config = dict(
    time_shift_ms=50,
    encoder_norm='batchnorm',
    encoder_depths=[2, 3, 3],
    encoder_stem='single',
    decoder_head_dim=64,
    decoder_fused_qkv=True,
    decoder_inner_norm=False,
    decoder_drop_path=0.05,
    muon_scale='original',
    learning_rate=0.021,
    adamw_lr_other_params=0.0014,
    epochs=33.9,
)
Rows from block 3 of the text decoder, named by matrix and row number. Rows with one number belong to one neuron. Each number is 200 + 30 x the weight over its row's rms, rounded and kept within 0 to 999. All counts start at 0. After the name is the row's rms in percent of the matrix's.
# fc1: MLP up (decoder.blocks.3.mlp.fc1.weight, 1280x320), inputs 0-106
# fc2: MLP down (decoder.blocks.3.mlp.fc2.weight, 320x1280, transposed), outputs 0-106
fc1.1200,084,197,221,182,231,195,222,176,185,260,190,225,243,254,173,193,170,245,199,267,184,233,241,205,198,183,212,183,169,188,199,202,180,202,198,206,192,177,264,184,151,221,181,173,235,185,231,185,220,190,210,175,172,178,233,196,182,213,205,225,194,229,202,191,183,195,233,260,172,281,153,239,228,205,197,231,203,148,227,218,166,191,190,187,246,206,200,232,207,179,182,232,180,247,227,196,161,183,199,191,203,178,253,222,176,224,210,206
fc2.1200,077,181,214,182,173,226,213,134,253,240,227,177,220,158,137,163,212,182,205,208,209,147,181,183,175,149,186,190,177,188,248,214,200,142,164,255,171,206,198,209,188,205,212,206,179,183,208,221,186,160,192,196,192,196,261,199,192,242,215,198,248,252,190,217,218,168,200,193,174,203,216,208,239,186,220,182,174,202,238,145,183,169,210,221,253,120,206,229,212,199,196,81,211,160,131,143,191,204,233,222,199,160,176,286,243,213,197,211
fc1.1201,128,203,232,236,237,174,215,247,221,235,188,161,234,220,204,179,172,230,217,186,242,211,207,169,173,254,185,220,186,180,154,218,168,190,220,169,247,225,219,171,215,207,227,212,213,157,207,168,241,200,231,201,197,203,256,186,129,208,229,172,238,193,233,183,207,210,184,250,189,166,172,179,221,169,188,201,255,194,205,192,142,227,208,185,197,237,251,257,154,211,234,220,198,193,222,239,184,189,170,218,179,228,247,273,176,214,282,207
fc2.1201,124,181,223,166,208,185,263,191,167,229,227,217,176,214,242,258,227,203,229,174,222,193,140,194,189,223,233,224,223,188,218,194,223,216,176,240,150,182,134,174,213,222,220,195,241,164,168,223,232,169,209,242,204,170,206,193,182,203,218,211,173,218,202,204,230,198,202,225,183,143,236,194,195,201,241,232,147,218,232,183,217,228,180,225,217,218,178,196,157,193,201,192,142,241,188,173,179,218,168,172,152,213,130,147,197,216,178,145
fc1.1202,075,191,157,249,220,239,176,247,218,170,217,156,172,200,189,258,178,218,166,189,143,204,237,219,132,198,232,260,128,158,168,234,230,183,181,169,152,185,202,181,202,176,214,210,177,199,190,195,194,256,214,206,191,183,168,183,204,216,227,190,185,251,230,202,196,239,214,211,230,203,219,209,245,227,153,124,197,162,210,222,206,250,207,223,187,215,227,258,207,192,151,219,147,172,190,144,190,231,219,178,192,231,203,208,226,188,200,185
fc2.1202,072,193,184,226,206,174,128,209,222,185,217,171,215,229,192,173,231,215,187,256,220,202,269,204,161,205,158,160,255,184,218,237,212,201,274,148,161,233,172,183,212,225,148,156,164,251,212,249,279,191,261,180,211,176,189,152,168,219,166,205,225,256,164,199,246,189,202,193,205,154,233,196,294,216,204,218,212,172,195,207,179,237,218,203,188,178,219,190,172,144,252,211,199,202,209,198,224,201,206,152,165,230,253,169,162,179,228,163
fc1.1203,113,209,248,184,264,152,222,245,238,185,220,182,179,233,199,195,198,259,195,218,145,210,186,199,187,175,210,213,182,138,224,217,203,178,219,216,188,210,237,166,215,195,173,234,254,199,199,209,235,195,196,237,236,210,227,143,204,157,214,195,155,205,200,200,182,153,184,210,214,218,209,231,198,180,196,197,219,159,185,191,168,222,196,210,192,213,152,173,193,237,166,247,227,198,209,212,186,144,209,162,200,187,193,221,271,207,192,202
fc2.1203,106,198,209,204,139,253,173,173,148,240,148,253,194,166,145,192,144,191,216,178,229,211,245,184,198,231,168,166,211,149,195,211,228,193,218,176,230,164,147,243,223,198,188,190,178,178,200,222,185,183,188,202,242,195,168,223,164,171,249,173,196,225,196,217,235,202,165,170,216,294,170,166,250,170,209,159,188,223,203,155,228,220,226,200,262,204,246,255,237,242,243,167,175,190,220,159,186,194,195,186,233,177,209,186,205,240,201,198
fc1.1204,094,229,221,162,205,207,252,185,207,160,222,218,156,172,147,196,199,201,238,210,181,207,219,205,234,224,193,218,217,229,243,274,180,141,182,235,222,205,218,217,272,199,198,155,200,131,230,220,235,203,131,234,209,223,241,217,177,204,218,190,167,237,231,272,203,263,233,196,169,134,164,171,163,201,217,185,138,224,206,187,199,160,196,147,161,170,155,192,201,168,136,187,194,130,179,158,187,214,224,199,221,219,209,209,195,225,268,241
fc2.1204,098,280,157,216,225,200,192,149,206,235,243,149,224,213,166,182,216,181,183,197,236,189,220,183,155,197,179,151,139,201,189,156,221,177,211,172,165,209,186,194,208,231,176,227,190,246,183,213,193,210,200,193,132,238,242,180,205,197,196,225,175,201,175,122,195,231,235,215,181,227,178,138,245,261,155,222,151,189,224,209,187,171,223,190,221,197,246,162,208,216,170,234,207,210,208,217,259,198,152,221,162,206,231,166,230,199,186,225
fc1.1205,089,234,180,215,245,219,163,216,194,217,210,194,165,206,170,237,186,235,197,178,243,193,243,154,225,185,228,194,154,232,193,240,192,199,204,175,196,175,204,257,197,218,186,173,207,211,215,169,228,143,164,200,210,233,201,195,164,199,178,196,235,189,157,221,235,183,230,191,210,160,209,134,198,216,248,238,194,197,210,169,244,278,194,180,211,221,199,164,225,171,259,188,186,263,159,159,193,182,256,175,239,172,214,219,214,221,204,166
fc2.1205,092,180,199,249,202,181,223,214,196,233,210,232,221,189,239,213,227,211,229,160,230,227,139,200,191,192,210,216,192,222,230,161,224,150,179,158,185,183,186,172,230,246,216,205,209,229,221,195,202,205,231,241,193,210,180,225,202,156,185,210,249,145,153,225,219,174,258,134,219,199,177,218,182,203,199,220,140,192,250,211,215,249,224,205,269,249,149,140,219,211,190,181,221,217,230,212,217,174,224,130,220,197,211,220,167,160,170,168
fc1.1206,126,265,164,196,195,171,242,210,193,207,203,209,220,181,252,204,110,209,185,202,237,285,204,188,267,222,159,199,209,163,223,220,151,153,220,218,246,187,241,180,215,230,180,197,224,143,158,167,161,221,146,266,239,138,239,183,181,221,186,235,196,205,186,191,150,205,198,224,178,180,219,203,194,204,183,220,175,240,198,193,152,151,222,225,220,161,195,163,191,194,244,177,252,187,234,195,201,205,175,162,213,205,138,212,218,224,192,221
fc2.1206,127,179,219,143,220,226,214,201,204,201,194,187,124,187,190,199,212,191,195,260,203,203,261,184,204,215,189,174,174,167,251,156,171,179,147,185,167,216,250,232,227,164,162,223,240,179,203,217,227,198,224,185,187,165,174,185,254,234,215,193,199,208,185,198,223,208,235,201,160,219,154,183,226,172,179,185,178,158,213,145,192,181,199,200,202,198,184,242,214,198,185,170,243,167,160,189,213,242,203,200,138,205,144,190,255,201,217,219
fc1.1207,131,234,154,252,233,120,234,234,151,208,174,178,226,211,204,220,212,163,204,186,182,263,227,207,193,191,237,187,208,162,198,190,129,204,254,172,221,221,192,221,211,230,232,222,194,231,210,204,219,239,172,208,194,185,194,230,215,180,201,188,155,166,259,215,186,204,213,191,189,191,273,206,181,192,186,173,226,191,182,272,177,171,190,188,227,237,207,215,143,229,232,193,160,181,209,148,235,194,196,207,178,268,216,220,170,202,159,188
fc2.1207,134,192,244,230,189,215,239,234,177,199,217,215,245,228,198,184,206,204,206,216,166,211,224,235,185,233,203,166,215,201,211,221,190,204,172,180,169,273,225,249,201,213,177,243,123,196,242,165,223,219,193,176,176,185,175,257,154,250,136,183,126,204,191,200,194,199,267,263,220,158,176,190,210,190,210,147,191,206,191,169,225,198,170,225,193,180,208,188,243,175,224,226,214,176,199,262,215,145,188,197,234,222,234,166,182,137,188,199
fc1.1208,067,170,214,257,189,242,197,236,234,192,239,177,208,214,189,153,154,204,187,217,177,268,151,158,181,221,163,106,192,173,180,173,243,179,200,224,159,187,141,278,224,165,217,213,166,208,205,190,234,183,188,219,199,239,169,172,176,196,224,237,198,208,189,201,239,185,221,235,186,244,227,195,207,171,199,157,211,235,198,236,167,182,205,138,170,194,117,164,193,242,213,167,220,191,170,195,195,165,159,192,216,209,172,196,219,204,235,174
fc2.1208,059,155,215,223,174,185,211,192,154,220,199,276,182,196,198,243,198,227,208,184,194,204,245,240,223,96,164,197,230,228,181,236,215,152,199,233,206,238,242,178,175,193,232,168,258,208,201,155,192,177,190,279,179,166,173,163,200,227,200,209,160,234,177,188,166,217,238,265,227,167,183,189,211,184,195,182,239,200,161,177,199,197,245,195,192,237,189,139,191,201,189,207,201,201,174,212,230,185,234,237,264,231,201,154,205,227,215,140
fc1.1209,129,197,208,171,209,195,147,204,109,192,236,140,212,171,201,132,181,153,189,210,240,136,228,216,183,173,252,221,228,228,170,258,108,150,198,175,186,162,209,230,172,158,186,149,273,162,209,212,226,238,145,202,195,197,200,240,157,198,209,172,179,166,268,217,224,200,192,143,222,229,178,185,193,206,213,206,203,143,229,189,196,240,218,261,179,187,200,117,175,251,228,150,223,183,223,183,225,196,228,213,231,245,173,233,255,221,253,185
fc2.1209,118,188,202,195,205,247,175,228,188,162,218,204,205,174,197,268,196,219,205,212,261,175,162,193,196,184,199,186,189,209,209,179,234,226,172,189,184,192,200,157,192,190,170,156,190,255,205,209,248,174,214,262,224,202,217,204,125,204,189,183,217,188,188,189,199,129,204,220,196,243,151,154,193,163,168,233,191,191,288,182,178,151,219,206,252,216,218,222,185,188,183,228,194,209,161,162,215,218,243,258,165,247,210,172,187,187,218,177
fc1.1210,108,192,210,191,183,201,193,228,206,234,173,181,168,194,190,160,185,204,206,250,214,234,229,196,160,186,173,229,276,257,179,150,228,186,181,206,195,146,196,229,162,193,216,211,173,224,270,187,186,238,209,220,211,149,214,189,241,195,259,201,192,188,192,175,201,234,184,234,223,193,172,180,153,183,175,212,220,201,188,160,178,177,192,223,193,210,155,195,156,186,268,220,212,187,250,189,179,227,167,167,169,238,238,181,207,234,198,203
fc2.1210,110,227,257,214,167,215,231,199,132,198,220,164,190,179,190,253,142,195,150,184,174,171,194,250,210,203,188,231,204,192,210,241,216,216,160,196,153,168,214,207,213,196,219,136,154,181,178,239,186,177,210,202,192,152,194,194,212,219,196,198,187,178,168,210,175,212,223,200,213,157,207,229,237,209,202,144,188,250,208,195,182,261,219,197,234,223,203,172,228,182,175,189,199,174,188,209,196,219,190,239,260,156,239,241,206,264,184,205
fc1.1211,070,187,221,203,200,204,170,236,153,212,233,185,249,166,193,184,224,204,216,152,201,195,155,167,171,236,196,206,184,185,224,187,186,221,192,120,235,167,162,168,240,195,199,171,198,191,206,181,230,191,193,177,224,272,191,232,171,217,203,210,209,226,195,194,251,234,230,236,195,217,168,196,165,233,227,248,216,190,262,176,184,275,180,185,213,183,186,182,222,213,225,239,191,198,222,191,204,144,218,229,187,168,216,203,239,237,208,212
fc2.1211,063,195,241,185,224,163,194,179,189,197,225,178,188,194,170,154,178,225,168,187,233,156,185,230,220,201,178,221,230,196,215,151,194,194,242,197,184,200,251,167,166,186,234,197,263,202,171,195,236,217,237,209,211,202,191,161,154,207,177,158,190,213,201,224,198,234,166,210,206,193,189,112,198,257,179,188,212,180,182,198,190,172,222,171,141,225,198,192,248,169,187,203,180,258,216,158,158,255,222,188,223,181,126,223,182,156,164,142
fc1.1212,052,185,177,207,190,207,188,158,226,193,165,192,167,261,203,240,130,276,179,177,222,143,229,227,179,206,169,184,180,186,182,175,161,181,216,259,213,207,187,179,179,195,179,194,215,194,200,173,200,165,197,197,140,220,208,211,154,201,167,193,227,148,211,225,169,211,178,192,214,191,187,149,207,216,231,163,235,267,218,185,199,230,176,183,165,199,190,200,192,192,176,178,241,172,189,201,203,236,194,246,154,197,225,225,161,208,208,247
fc2.1212,052,137,196,107,242,133,137,207,177,209,228,157,161,240,217,206,182,200,220,199,214,218,213,230,201,244,187,207,221,245,183,205,225,169,185,152,221,224,206,148,146,183,178,250,176,200,166,223,190,183,210,180,229,258,204,208,161,190,228,187,187,201,210,212,171,228,169,188,253,187,184,231,188,165,186,193,242,179,208,190,181,221,206,223,164,219,209,161,165,191,163,196,177,293,187,158,201,229,217,200,181,222,222,169,229,219,178,218
fc1.1213,056,174,188,210,178,213,234,194,210,227,215,204,211,221,198,238,224,171,171,204,215,150,185,221,201,194,195,117,262,254,200,185,175,201,236,230,174,214,208,157,227,198,180,246,173,190,196,177,182,197,182,185,189,157,194,206,201,231,167,177,209,202,228,146,176,170,178,239,237,227,166,184,200,211,123,211,177,183,219,232,238,219,145,165,230,226,172,212,180,221,195,229,187,222,199,204,128,190,179,188,204,207,234,198,194,182,218,194
fc2.1213,059,143,161,204,216,244,195,160,173,160,216,229,193,183,232,206,239,177,228,246,192,207,191,209,157,210,205,172,193,200,207,155,140,196,175,205,227,157,146,192,217,187,160,223,220,163,209,246,182,247,169,223,224,177,218,165,221,194,234,177,179,213,220,255,203,144,176,232,177,177,166,152,215,217,158,182,192,256,199,140,204,260,214,195,216,204,220,200,188,137,190,171,165,215,202,186,116,175,177,198,192,273,216,202,197,241,171,197
fc1.1214,112,188,225,218,178,227,203,230,242,190,138,178,136,245,195,164,166,192,262,218,221,241,174,260,219,173,207,246,224,207,220,148,242,194,238,206,180,187,191,185,159,200,174,212,217,154,190,239,217,255,184,248,135,158,227,186,179,185,165,223,147,167,171,211,182,241,196,153,227,199,166,209,179,247,210,232,159,139,227,211,215,212,173,168,186,187,208,196,189,246,188,195,235,198,297,210,201,225,211,198,189,231,227,202,256,214,188,197
fc2.1214,113,123,217,206,177,171,214,232,202,201,172,227,176,184,191,205,197,233,169,218,225,149,246,165,183,173,218,120,167,172,178,291,160,213,191,165,217,189,193,184,142,188,212,171,203,206,164,170,212,222,230,188,182,233,216,188,219,195,231,186,199,161,167,234,211,207,308,210,239,156,165,163,198,164,237,218,200,199,183,182,183,171,216,203,187,187,236,256,272,147,175,173,159,187,220,155,239,219,184,214,192,150,234,168,160,155,203,206
fc1.1215,082,200,164,214,178,246,202,215,195,235,222,246,230,201,231,153,143,252,200,164,179,139,181,204,189,238,196,210,206,162,134,194,238,220,159,167,197,242,221,204,214,182,250,140,202,189,205,251,213,223,185,210,181,202,153,191,198,200,164,158,233,150,216,229,187,253,156,227,169,174,170,197,164,200,211,186,194,199,230,256,273,200,199,206,202,198,160,240,220,154,232,193,236,231,251,186,230,115,177,183,227,223,201,184,216,211,212,213
fc2.1215,079,175,181,184,190,203,207,182,176,229,164,217,171,228,191,218,180,205,277,142,186,160,174,149,201,184,190,222,189,207,201,177,269,183,231,206,191,157,192,203,183,158,154,209,190,183,227,180,210,170,232,179,197,238,191,249,188,172,210,199,189,210,141,158,226,215,212,205,219,193,278,165,213,245,234,247,152,221,215,173,222,231,193,216,256,219,267,147,206,204,157,204,179,140,235,198,179,239,226,186,215,191,174,219,205,172,212,209
fc1.1216,067,193,216,155,182,194,199,202,254,184,195,241,191,211,238,206,240,147,151,190,200,165,174,195,207,193,197,273,236,170,166,209,276,180,135,195,285,188,262,165,193,234,210,150,175,211,196,243,239,215,154,168,195,185,214,179,209,192,235,169,166,159,202,225,201,143,224,220,205,199,261,201,194,240,207,173,207,207,166,206,138,236,262,197,233,196,181,159,211,253,150,207,177,169,209,159,166,247,157,228,166,234,193,206,173,203,174,239
fc2.1216,064,175,184,210,186,232,219,159,180,218,225,173,196,181,185,182,188,241,226,235,209,161,196,165,229,180,189,133,165,193,183,245,140,186,254,217,214,187,174,194,200,236,214,199,232,224,137,175,147,177,208,179,206,207,199,200,222,190,222,232,262,170,217,204,186,214,191,213,207,162,234,196,175,233,166,231,152,160,192,220,215,276,181,149,132,207,318,239,267,231,205,154,189,189,180,243,179,158,239,223,209,207,199,209,198,172,208,246
fc1.1217,019,198,171,201,226,170,184,219,185,187,229,150,208,173,211,165,219,209,226,171,185,191,235,254,169,185,226,142,196,218,172,194,145,202,192,198,216,198,224,160,252,188,259,227,144,193,185,210,181,215,149,240,190,278,186,195,180,208,180,139,172,197,240,202,207,270,183,187,244,185,206,240,173,203,193,181,198,189,226,153,179,216,166,222,209,191,175,214,231,195,142,217,201,155,181,191,192,180,183,239,160,189,265,183,222,185,189,177
fc2.1217,018,195,211,218,198,255,158,229,197,176,231,189,148,222,181,163,182,179,216,231,190,191,137,152,188,183,171,183,241,207,186,156,186,130,202,209,166,162,209,187,189,173,206,185,155,198,220,187,144,229,187,237,192,194,245,173,173,212,187,189,224,214,196,196,239,176,165,140,198,254,213,239,174,244,241,153,242,206,231,143,183,193,241,201,191,205,157,214,179,214,162,223,189,194,191,202,200,206,238,225,183,198,191,143,168,194,203,177
fc1.1218,056,178,222,192,166,233,203,207,170,210,248,239,184,257,161,165,156,208,223,189,222,181,207,178,223,176,212,206,178,172,142,190,215,196,200,210,231,207,196,202,150,210,183,238,145,181,173,146,185,159,177,195,193,159,193,225,162,193,177,199,217,247,226,168,200,184,239,225,273,203,166,221,204,204,173,254,202,256,162,227,199,219,213,182,246,206,191,182,207,188,196,187,221,211,207,151,148,215,222,210,205,231,183,170,192,155,161,233
fc2.1218,053,198,174,242,242,252,212,198,120,217,190,241,230,222,213,159,209,171,183,157,175,194,227,195,262,169,197,198,212,203,196,174,193,206,187,230,247,224,159,232,203,210,185,186,127,182,196,166,257,224,214,199,199,182,199,233,228,206,266,135,202,200,185,258,189,213,237,218,243,214,171,155,164,191,202,200,225,223,162,192,238,173,182,190,212,189,183,206,198,197,228,261,194,218,230,206,179,211,200,192,243,194,185,236,183,210,167,187
fc1.1219,108,199,210,221,128,225,212,210,116,240,174,179,223,207,112,196,176,184,233,197,198,189,201,197,181,184,211,167,202,209,199,245,143,222,182,183,164,248,230,146,151,194,226,180,259,140,272,162,175,174,168,156,185,183,203,208,219,150,220,229,202,200,216,213,192,135,239,226,184,196,163,200,126,160,119,213,217,253,169,187,135,231,211,227,224,232,181,181,199,220,222,225,184,241,179,216,187,205,208,208,165,188,269,217,177,244,224,227
fc2.1219,112,252,204,182,205,239,207,143,253,210,231,185,161,157,199,179,207,170,152,164,133,250,181,161,197,245,201,205,207,239,198,210,189,202,200,230,165,202,210,241,177,215,206,106,217,184,196,196,185,158,192,195,250,147,186,215,229,225,223,256,188,219,193,197,187,176,212,228,192,270,198,215,183,204,224,220,165,205,180,175,219,182,233,161,258,185,237,235,199,218,266,207,257,231,200,188,239,241,181,183,212,231,192,191,187,202,169,183
fc1.1220,128,187,201,205,134,145,148,150,156,207,191,196,207,215,201,200,164,237,193,219,205,233,178,181,164,258,193,213,190,203,143,205,177,221,177,201,168,214,168,193,184,183,143,221,214,231,249,201,215,168,175,261,209,232,199,165,190,205,203,159,219,194,177,218,256,211,250,154,182,236,178,200,218,145,161,202,233,157,196,230,210,224,170,243,193,158,175,159,236,163,175,198,169,170,121,206,198,172,237,194,185,216,151,235,211,203,171,189
fc2.1220,131,213,155,220,233,209,254,180,216,248,211,165,191,185,160,168,125,139,235,195,157,193,159,109,212,177,192,166,185,225,200,187,157,154,260,178,168,166,165,243,154,243,234,201,179,186,164,206,206,189,239,151,151,217,213,190,187,244,189,269,221,201,205,199,172,211,214,201,182,171,186,178,228,216,224,236,237,196,191,222,176,213,194,186,192,180,270,184,172,185,208,178,209,192,193,162,186,185,167,206,203,215,206,213,203,219,222,187
fc1.1221,094,206,191,210,222,182,230,189,146,166,206,177,202,224,208,167,197,204,214,254,175,228,167,211,232,202,212,255,217,186,245,223,228,191,191,134,191,135,186,209,180,220,206,160,221,206,193,173,193,233,183,221,195,155,214,190,212,116,204,272,217,159,152,233,194,211,194,236,187,248,222,241,240,207,217,190,217,177,181,183,151,182,191,201,225,233,168,214,192,177,193,224,168,169,177,227,213,207,181,189,201,206,163,150,232,216,189,213
fc2.1221,089,231,204,167,223,149,204,227,207,218,242,170,226,225,193,221,207,169,212,191,202,186,225,144,178,123,213,187,197,183,225,204,231,215,253,160,226,203,241,189,200,155,222,184,185,193,194,192,190,193,200,229,159,152,223,216,178,196,172,204,204,211,217,235,215,222,155,166,195,185,195,179,198,210,212,193,156,263,194,160,186,204,257,173,240,196,226,224,185,243,185,158,216,221,146,214,171,209,164,214,202,209,231,187,205,175,187,156
fc1.1222,137,205,187,194,189,115,220,180,151,145,205,153,177,199,208,193,184,237,207,174,183,199,260,180,199,198,225,215,172,190,181,134,234,147,222,151,179,148,216,224,214,197,215,203,139,220,156,201,216,210,196,167,171,217,230,237,187,182,195,172,208,183,156,210,168,210,183,220,187,221,172,140,175,164,224,197,201,240,151,211,228,232,185,162,204,158,191,204,200,202,190,225,169,197,237,160,236,249,219,153,230,163,211,248,238,244,194,164
fc2.1222,131,126,201,191,179,231,285,156,191,217,209,188,189,193,222,202,181,250,189,260,212,208,214,163,157,192,179,254,190,167,253,181,191,203,116,207,203,182,199,203,244,185,189,177,224,212,224,191,240,240,206,200,192,223,216,171,236,239,236,241,177,224,180,215,139,206,165,205,196,247,235,214,213,230,141,174,207,168,239,197,226,217,170,194,146,147,167,194,190,136,231,223,202,208,221,230,147,167,159,198,157,207,215,211,211,179,189,215
fc1.1223,143,215,198,141,159,184,211,200,212,207,202,181,203,185,175,226,187,199,145,175,208,216,279,211,198,181,164,220,200,165,241,207,183,253,179,200,196,190,166,212,208,225,216,188,183,187,198,211,187,132,192,144,206,268,229,157,192,205,217,180,227,296,238,228,176,218,214,162,235,166,166,215,211,201,170,196,252,241,278,220,193,208,198,140,221,197,224,218,173,140,233,211,206,240,230,163,196,188,238,226,202,233,207,151,237,186,203,123
fc2.1223,148,148,185,187,185,211,186,257,178,227,265,195,194,211,216,153,208,227,179,201,224,244,200,237,209,189,189,196,216,188,178,168,213,218,180,218,207,206,220,211,225,199,202,241,238,238,192,258,196,174,179,219,192,200,176,214,151,236,227,214,183,207,172,221,198,199,227,224,173,218,197,185,161,265,197,196,207,188,224,159,241,251,180,186,209,218,185,208,191,208,217,167,171,225,218,226,226,191,187,181,282,175,248,168,207,212,201,165
fc1.1224,097,208,242,260,184,171,215,241,190,201,179,162,151,254,207,198,213,178,233,180,180,241,174,181,208,151,225,226,205,191,184,185,205,187,205,186,194,148,159,229,178,146,205,200,212,188,150,214,176,212,210,216,299,220,169,183,124,244,254,193,223,195,182,185,199,234,231,195,174,202,168,133,210,249,190,199,262,207,193,189,254,219,240,152,177,215,207,178,122,247,218,224,218,169,214,177,244,167,181,253,197,181,257,195,193,213,232,180
fc2.1224,100,184,139,166,222,186,231,235,209,179,195,193,236,233,218,176,233,197,248,216,208,190,232,140,245,212,222,215,217,179,196,248,215,220,223,142,206,168,207,157,223,207,153,229,243,191,161,204,165,248,186,221,194,202,220,170,198,229,170,246,149,182,159,206,233,142,227,196,178,249,215,202,208,238,160,222,232,229,165,233,227,182,198,152,201,256,202,168,197,234,165,195,223,193,202,185,182,196,238,241,239,228,225,201,230,164,195,203
fc1.1225,066,146,170,199,223,137,219,230,177,173,176,247,231,206,206,208,159,270,230,220,217,190,177,204,184,158,190,236,179,238,178,211,185,197,178,244,196,171,239,140,187,231,227,191,196,244,209,206,205,157,152,220,193,200,228,172,200,202,199,256,220,159,186,227,152,221,185,188,231,203,202,242,215,181,194,162,202,178,216,210,223,198,262,254,206,202,194,194,201,179,198,177,231,232,130,218,243,192,213,196,202,163,197,145,176,243,191,202
fc2.1225,060,229,173,196,190,198,205,257,183,220,229,225,196,178,189,195,189,193,172,159,237,231,146,209,229,208,194,201,180,182,216,228,247,203,204,191,239,178,141,180,215,233,225,217,198,204,99,172,168,214,254,205,173,198,217,252,200,205,158,149,162,153,207,232,163,262,197,183,214,172,238,188,183,235,202,136,195,137,196,216,206,204,137,220,188,226,215,152,148,264,164,186,218,266,183,194,149,181,231,212,209,227,220,235,258,176,227,196
fc1.1226,094,148,202,225,175,205,232,221,199,198,242,185,242,254,222,210,182,169,237,179,181,203,196,200,241,235,209,207,195,185,186,217,214,237,258,230,239,211,180,180,220,154,214,195,173,209,124,174,204,169,177,213,236,214,197,161,158,170,181,191,180,255,183,223,224,252,185,258,236,133,185,171,232,233,178,162,172,174,196,235,187,208,210,185,215,208,206,215,246,189,207,242,202,222,208,176,206,192,224,235,181,202,226,148,215,176,220,235
fc2.1226,086,252,193,213,247,225,228,174,174,209,216,179,136,153,239,207,147,191,219,253,225,182,180,219,134,202,203,132,196,212,183,169,183,204,230,159,207,222,188,225,222,238,170,237,199,206,167,234,187,221,192,148,194,195,191,199,160,210,180,198,167,267,196,206,192,154,186,175,162,211,213,177,158,167,234,164,195,163,210,221,214,183,143,232,171,181,181,160,182,204,219,254,195,168,197,161,229,210,196,210,191,197,186,215,214,231,206,211
fc1.1227,067,172,197,223,192,155,153,244,239,243,230,141,171,155,215,139,177,177,176,215,130,180,233,210,197,211,175,172,236,146,176,182,207,205,209,240,193,216,218,172,208,233,182,224,135,215,220,184,158,254,183,203,192,173,257,158,158,216,235,235,173,178,214,213,216,206,183,193,173,198,224,206,148,253,145,197,179,192,198,182,157,212,212,217,211,160,234,232,183,173,166,232,178,180,227,205,178,140,224,165,214,207,205,190,209,152,215,192
fc2.1227,068,164,199,150,256,225,185,235,217,190,212,191,175,202,148,178,191,210,159,173,206,272,237,201,207,256,249,197,185,216,198,229,192,164,219,153,189,218,237,154,195,222,230,220,218,216,238,219,236,212,248,262,130,146,229,187,191,170,209,176,186,206,201,158,256,209,197,197,165,195,222,186,189,215,179,156,151,201,231,235,199,180,185,193,244,219,202,217,222,174,188,166,215,208,233,269,182,158,194,177,194,226,214,175,110,235,193,190
fc1.1228,101,168,193,164,180,213,149,227,189,236,173,198,213,202,228,228,154,200,144,198,195,257,157,216,189,220,209,253,187,203,158,135,186,238,214,180,181,188,207,149,244,245,222,206,123,213,175,194,205,225,193,213,198,247,247,199,145,147,155,173,202,256,183,238,198,179,205,249,205,173,236,192,269,162,179,181,243,227,213,182,227,228,222,192,223,188,193,177,175,204,115,246,193,163,223,203,186,212,208,194,201,254,188,201,220,194,260,226
fc2.1228,094,198,173,134,224,230,210,170,220,206,240,184,208,218,156,218,212,192,196,196,200,160,215,195,216,198,133,221,215,210,141,214,189,272,215,208,199,203,194,175,181,182,250,195,200,171,198,208,145,261,187,180,185,196,158,198,236,202,198,240,223,221,250,187,191,230,196,209,163,215,156,201,209,199,213,187,260,224,169,200,258,182,176,231,170,191,170,208,169,153,185,186,228,195,197,212,219,208,241,213,129,171,226,199,219,201,232,200
fc1.1229,068,181,262,198,239,220,194,222,199,234,180,252,221,179,224,203,211,211,245,149,217,194,206,194,126,223,180,223,232,185,249,223,117,223,193,238,224,218,186,171,201,220,186,193,148,175,203,217,144,227,155,188,183,235,162,204,156,198,224,235,215,158,203,186,177,206,257,164,241,191,147,230,182,154,216,197,220,154,128,189,220,199,180,127,227,165,200,234,152,235,211,228,197,213,171,183,191,224,167,188,228,196,255,228,231,212,201,193
fc2.1229,066,187,219,211,161,145,174,238,187,195,232,197,225,174,215,251,181,216,181,206,183,189,222,250,261,185,237,201,214,204,201,245,180,141,210,154,232,261,249,160,199,250,234,147,218,166,178,197,191,186,138,199,214,201,229,261,176,207,217,166,198,150,231,241,183,215,176,170,194,185,175,221,155,184,219,153,178,167,185,242,169,168,209,200,158,163,210,175,186,197,213,222,241,177,246,211,224,196,213,201,190,197,170,150,168,222,221,225
fc1.1230,052,178,166,193,223,190,225,253,201,207,192,179,165,185,183,176,172,191,134,194,218,246,206,205,212,204,190,242,187,190,150,167,184,231,226,176,260,187,209,168,225,201,191,185,187,255,195,240,184,188,181,231,216,183,215,132,150,201,216,228,191,160,227,262,218,173,239,214,185,187,180,194,222,207,205,176,184,203,209,170,240,205,163,159,215,191,163,171,201,211,223,180,220,196,217,179,218,101,135,135,229,169,255,171,185,238,176,207
fc2.1230,052,154,162,181,223,173,195,160,144,230,219,259,182,179,199,150,149,266,201,221,179,201,244,247,210,195,165,228,223,157,220,232,183,172,238,208,240,182,225,234,227,189,177,234,182,163,206,220,215,253,229,191,160,140,207,190,177,197,160,220,199,209,179,148,192,222,184,224,217,185,153,169,245,193,162,168,175,155,208,195,224,167,150,232,143,196,222,200,175,185,236,203,119,201,161,265,191,220,197,221,217,212,231,220,184,197,154,208
fc1.1231,061,256,180,224,191,175,218,196,178,191,216,183,215,169,209,196,221,172,236,222,184,214,202,279,175,203,191,183,215,189,192,238,207,163,210,204,128,168,205,221,198,191,225,203,153,165,202,205,158,181,153,183,260,194,186,205,174,190,191,164,183,190,176,209,237,196,219,197,184,194,227,129,208,194,178,207,198,149,180,207,230,205,237,210,214,233,201,236,226,228,182,201,181,200,191,213,262,196,248,173,206,159,223,197,164,192,219,198
fc2.1231,067,180,141,211,177,210,164,175,157,225,229,175,229,225,231,231,205,188,239,221,244,204,233,223,214,184,203,201,207,234,209,183,231,199,215,153,199,167,195,208,204,215,214,195,224,210,196,215,204,208,208,208,183,158,188,190,194,242,191,211,250,225,160,220,201,151,214,197,160,240,248,165,197,187,212,234,209,190,243,167,191,254,237,233,204,168,193,207,270,152,208,165,184,263,231,219,200,150,194,162,180,223,181,190,188,232,212,193